From a checkpoint of a small image denoising model: muon at rate 0.03.
Rows from block 8 of a small image denoising model, named by matrix and row number. Each number is 128 + 24 x the weight over its row's rms, rounded and kept within 0 to 255. All counts start at 0. Numbers have three digits each. After the name is the row's rms in percent of the matrix's.
After each channel's rows are labels from the 100 images, of 14976, where the channel reaches its highest value: "colour at peak" is the nearest of a few named colours to the mean colour under the peak. Only what is clearly more common there than usual is listed. The data: dashed paths with two dots that lie on the same path or on different ones.
# conv: 3x3 conv (model.decb.0.0.conv.weight, 192x384x3x3, each kernel summed), inputs 256-383

conv.15 122:126196098149150090154144167123171114128115156122062125086113115112140142126140169122154138126133149113115146154203097134166121133130104146119162132111138110060099141164125142124162188144127198143061121154123090133099162164163200164064172132192116123164141096095180145135148137089082117120130107126145159118201130153136123092126137142132109118119162135145186086126105179055106114132098
colour at peak: grey

conv.128 106:146098128150105154114177138156157115124087150112181121178117089126128043114184077115112143187196145143115136150081151129128128112115124113136117146128161155153166091124165170120199094084124128127107134186130122135121151153076139088134124153129116158155128108147096104143152119092186101071137092104166084150127066108128097140103135143159171149107081133169101117136111097130215169155123
colour at peak: grey

conv.64 100:144163168110198136111127118130131078122122155157145147138139103138145117148088192124130120144135103148105118134119117155098096163123199076149133158084133147104145166130095111149142125136170116098138073130093147104145097135137104156150106169096121115117118172115160169147150116113150135120106112110095196131139083081070087153112126133116136063145164104143157127137096126133112115147157
colour at peak: grey

conv.148 086:133124121142139117139165178120116125129167116140135078129117120124149116115131151134159157134142118144139124111113139116146156156146118097154126126117116176089130104153123161156140095137112063123125160165163144093134153117143125152101105145106154135114111154128115153142131098178142140138135119124160172137126156100145127139125117136126141141108128131139125156126119144155100095088181
colour at peak: white

conv.129 131:106136113160110144119123107142111130133157133135174106112094130116142142120096164124148150115129106145133111121133113164119140096125119118168085143154172150122119140095118106137092101116102095154151133110125130110149158134135080090146116116163133127138092113128125140126159129145140116152149097133104086108077120114131133143106134113154154096138141082155130119119092143154148124128119
colour at peak: grey; white

conv.108 079:147120195121149163115103129121142133103135094136137118120126134181089147107139154088101119098130115110122121150101166156111103092131145134153130116131093146094115132119133117139139087150119140132127098140152123137197112121156097193076131196171145096154107134153129128144159150147174157146122141136147135130118113108129129147119099121159094140132122123152089097134130140134118143131132
colour at peak: white

conv.30 101:128134127140134101177116134145148113109104153139172125147160167135157152157165173157163109133222098156138112104081134164144140134090122160091155175085163149116139104119133077108138097148141120098109131092070163067079123157145143160109093132166090136150149180113147177121126120112162114136131135122183217131064098078131163130150187126112142099110098081145118128147137054140082072161103
colour at peak: grey

conv.119 108:121075131144171129101116111190163112125132113110173127174084118106164137201142146127094234169134113102089111153131141111096158126094176083172144157118177160105142134108152121084168106108116083072137138112144089102080126157118137185146125168136109156114119150111104133105120062085073169094123072132151193149120050063105121133133135134125125086104117120070136096129070099156142076109103
colour at peak: grey

conv.61 088:068099145141125146135142120134121174159146154156154095124084134127145154145138140152090165150153155118130127127094142131102117126076125113142102108146125155128093143142166137118146081133156127132175149130087134122116153163139137085179099177116109118108119168115097144121137143169173140183107113163168153195080139117148151147146146108155113116116130118095160109124148140148114111111131
colour at peak: grey

conv.107 090:157119152153153141135134094106125149111160098117134169131113103130126130137137112093136154170170111100093169126130142083098094135128121167086151065177068079138149116116143099141145093198112176112106130162131100095078126096075145113167107136142135102087189131169125092108231123155138173108157106113156148112082135130153149088150168118111120156107100125141083097088141140088099138148102
colour at peak: grey; white

conv.121 125:098118117172131074116135116112149147159163110114095116126165119120148132136161159107131121107103167129129158163193119161147163142171128128123127139126131121120127112169104154135143095104068185136064155179115113157103141147158240144076131096165112156141133075153121122123137124108109169099115160144168197080155135109116116110159100128125120132131114161150177113130138178077103124098111
colour at peak: grey

conv.77 100:104109092139110166096161125132088142097123156102204173166169136107144092114116142144149115128147116154122094130046091104132143137116097129122088131079132138171077115140109077144088113121106093131122123152087183141085134121109147120133128096162132153155141146134137129156130085049043126167092135136111142149094112113148136150176107113150169133149102079093149146145102169097152135159129
colour at peak: white

conv.172 084:111122098103150144119129107175117147142134129112118159105115132114139127120114130149174134105126117135114126141116117107094142140114104120155129123118135125154106130122099118122125136144097100128125128113133151141101124145136136139122122129131122134115127120111119136111093100140037101166119125164082203158108156095140140137156140149156136141146126141137134148136123171149116124146114
colour at peak: grey; white

conv.13 081:117093141159107103135157148155131130119119166124138133090132144113159117095087108125135115129137134156108125119096094105161110097135165132148132166123164129144124102137137119088118125145160137133118109140080139133117125115108157135128135155071114113168126079147136142181168129091197120148111119128075167146139108152129148095149088163140116114148161129155127136179082103108133152114150
colour at peak: grey

conv.89 093:154130156099133172160151124116109133151135124138117137147134101133123123110147125138150098107097131156127137160118142139110108110149114092134105145117082171185132124107133151196141125093104127109193097141147097089190151120138142144166140162130146094135103097116152148142164150153158109156118149115133152114109101104083080137137082144108143123135148115154144176122099130144102133130166
colour at peak: grey

conv.68 110:131089164176164144132149103119150104145143117093153105144117154109112148181141114116084138104203185107134152175149147146108133117099135102123149149119137144099146147138201136119129089153145148128152115159131140147121131156119173172167115177125099114122123151127103162102176078152171148123141117156219151166092061063093118106111152130147133080152076109131126122118088106132114104123073
colour at peak: grey

conv.88 094:140104114140122188099149163124123110118134122143090114151141130122150120134092142173129145115122101130114153149144089097140109136101148123124119138093091159103094167137121123149089104126141172078112119151151137168172157145155153133118149157125091104152130132191106141089167110174143096162135124114129154132173110065076119118113140122093117148141162116129142144117153139137127107107149
colour at peak: white

conv.180 094:113104107134143141148153120131085147147156132147156091189100117144115085120135130150110137194115084097151155103133154124095179107171148120133116117142104152130148154153141169133124093130135124127131145147140156130108135135148169088141110156099142106115091146136107124117063102117113164136136099111157153088102143108140116152170106108119098105108124125166117177103112114183125148133144
colour at peak: grey

conv.1 137:116126174186083087104175126121119150129107095067136134089133155164123148107159129162154068103150188088175122112125156109144134141139073139125171100126101105134150082164138132131111133238121195113122114128061147162133101129107156101106131113100087153101139159177148141140163102088085150185123139207085229120088161140181192141112149097149139163110109136120112140185159109097054134117111
colour at peak: grey

conv.165 100:114084132095181154138121142155144107109085159132134149135081099127184163170127139145066131161163128121089107134057160153100129101090156135156122072094195098128122130124096114095139124110177088135143145040097152099143126143078063100236068123149155120066146173108129132126093126074136140061089133122129121093100137094111134131095212121111115088112141128135153114170105070150099121110128
colour at peak: grey

conv.117 090:129081066100143121127095181096150130133098109166149135086163213117123123163110149156156176132150117105106107131156160052141131220087151146054115156124121134091103137104128079101119129153133137113135121111140158140101100127113134119134129146104121146103162150194138069143060126116093149141147128163125164126112144123148167150141173090117156118090115134098113113114151124143123107124180
colour at peak: grey; white

conv.145 083:174163181157166118118144106163111090132169134135101137147177137103131106150155141137166129160122164138138061123107119111193131210136150130145149172201117125124129179109164163139159145146136120123119098128129141167117142107178081145117118137132126117122077137139145149116100117118145109095136129110088137136154109140128137061117150142153116133113133101122106105105089138103127119122117
colour at peak: grey

conv.146 097:129108152132123151134138120122098143133149135137140124147078134143138139129126119127082151168158143088121124141113182161115133113106128126121117130136136144102126132133162161157119095117140135146159143135124133134137136109156145144179123155123113136107102132131114157096112111134140162135122099124182128139107155105129101123139113119110094131125125087146154134088131136147137152131126
colour at peak: grey

conv.66 101:109118134124132142111146122153100145157134122118131139129126146122151125122124173130133135130144140138146096114117109133122143147139135122132141115143129141125147113127102119120138161138142085097148133109103130127086137123126125146126111160114142135112122114112115138154120142150118138158095153148131144143137139143138121136111123135131131122130121110139098152152152139139125104120121
colour at peak: grey

conv.173 175:117159136199109143113114127136122176093129110130144132107148139153139115108084090146152046120201111114125109142107106144121171096104063162124177089106117083124132075150125084085120124134101193124104119147056143158127103112123112112095148119170092130100144150154101112105127148126096155135111127123150148110096144134176151135147130021151156128096087150097095132106153129120095134141070
colour at peak: grey

conv.98 082:148135141124118082121151047123137139090098147115133091107155143127111102116118120133096174109140133094117129069141160104131138101097115117130126096073092123129110146129162171154112092119079141102131149131145126144134076145095166132085149124156114157140093184143117136125148105146110138156176139170113139113054159121158175134133150125122110097108143150096164108123179126127095136115163
colour at peak: grey

conv.120 090:077184156133134104152134130095142132082081128109120135127120155155181119132132096156143049102138163121153119132113174108125168090104117097131106078119117147105125159143125118111173173181166148153133157062054163131155052123135117084105142136118112150116148135169118146118109113074117188126155140161141093117111200166133172145126121119174143144134165152093139132183208119098055175093157
colour at peak: white

conv.144 092:114137129120092112110166184105100116143138095147083126160118125080120116139119149102136134138089126101151155176137090104164122129137153136072129144100082115077135140128139122127145149146158125117145089123116161111156156119138165096147101135103125109169132131115148139145129091107130141145145113125128132135132105135110111131139124132121121117141132107145128131120047132133129124130117
colour at peak: grey

conv.24 083:116104117181129155118166058106113152110203088129191135095113146141131114114111093168132072152156131098148121136125146136126165086089136183122134109149119134101134075158149117100178099147085140099143140182105157148121148134132136159131117126143128129163154136113138160148162128182172162150139106154168152125097138112160158158093132150138145138093075126162125109130131119159096111169107
colour at peak: grey

conv.87 111:123092148141110188145147126118117150133133150114163119125095142154139148160132087153062143129168158118154120132114173128127134125100145138151117139133152152120138130118172136119128080130156092134162126128106150150068155118108136122202101151083155124114121164119132124121111128181171136140106106187189163175110116124111138173140156105158113103141108128127149130151136099176157119135161
colour at peak: grey

conv.130 146:112136147134118139165131102107163145144106129161114086116083146142132154142160099145114106126128186117136175118161096153119116128127131122084124135123100149081148128142175172155122114102154106108116122123126121124153141187135216107140123187126119112109112129171107112127142117162188117120154112137155101149105140092150127154130148117101087100121093171127143118094096127131101123118128
colour at peak: grey

conv.191 085:153118150130131099134135156142141087103179144146116115139147115137114136176147104121130179130138111123122123152093118073161125130136105104105129138146100136115121172115146127133139139124149102157126135110117096164119143146156123126131141160118102142149118109098112140109061126135104109145156145119151117176146145156130125143122111132174133106110147154102149166110101107109125154091129
colour at peak: grey; white

conv.111 094:123130115195114105158095160134127111135058150103091086140127103167149082130176185161156085217187101155127109102136145119172123174130131090086142138110136129121168094149172095144089098122110182099096160110126133113098119109106143071098159123143121094162134129234139081136133119042085110129138210119143136121093135101148115093125115125113138132128123141152109130106208118127167136141128
colour at peak: grey

conv.70 092:144096112147120120116087100135139118086131140136121128127144137157125118112112139113109161127175099128134136100137139117114106160152132120102109164088156156107114124124162109173140118140104119132158147153159117133149134136131127162143127133116104137139111132137125115112171150162118111139127139141151139125134098092119115142108105124126117140109154108126113156120144115158153146135152
colour at peak: white

conv.17 116:146125154126124090171117157139153086108084205116114087104161084133150163128139127136094098156121124169131098155091161177155143118134089099149128195130155162112124103149158096122138098085121122130108091114089107083097153153096156117035157175123091139155132084144110158119121120082131075127128143129138124140111097160155120131143140142157127117149059106118211142131109089098138131154151
colour at peak: grey

conv.132 097:111147177193144094088123124102129175122118093085106140086146133130130098085092092101110124096066104087174153120160083085123118151151085167095142123143051072097107098136106095101094145127157202116119181124088145163131145111121170185106170121123122101117140051130118108156171170115147152170094124127128123079143102180162129157172127077120131126106065148061101126131185128107077143129074
colour at peak: grey

conv.60 100:130139125136111135147140141137131105111130154132153123224096105112165092126134097142121153133068162145086126106106116117130179078122115127187071164034134179103142142104134130085179140057176092091171112143102116055147143120107158088169112175149137158095154114115103147118107110104162106115131128121151055157093099098135077099143135126137123158139085126146149174118098192122161142117098
colour at peak: white

conv.106 135:107093089133057130101125118107167165148034161219176074125128134083145122149159101146134133128080133150151074096126118089091091091126135154137150128129108197129092142118186162107084158073152118099127042130074155172145127138090163115130193168111132111174175121158102117144123101132102181146082147118102112127121096091110112079191073098103095123159101101112164145145137130166199089108157
colour at peak: grey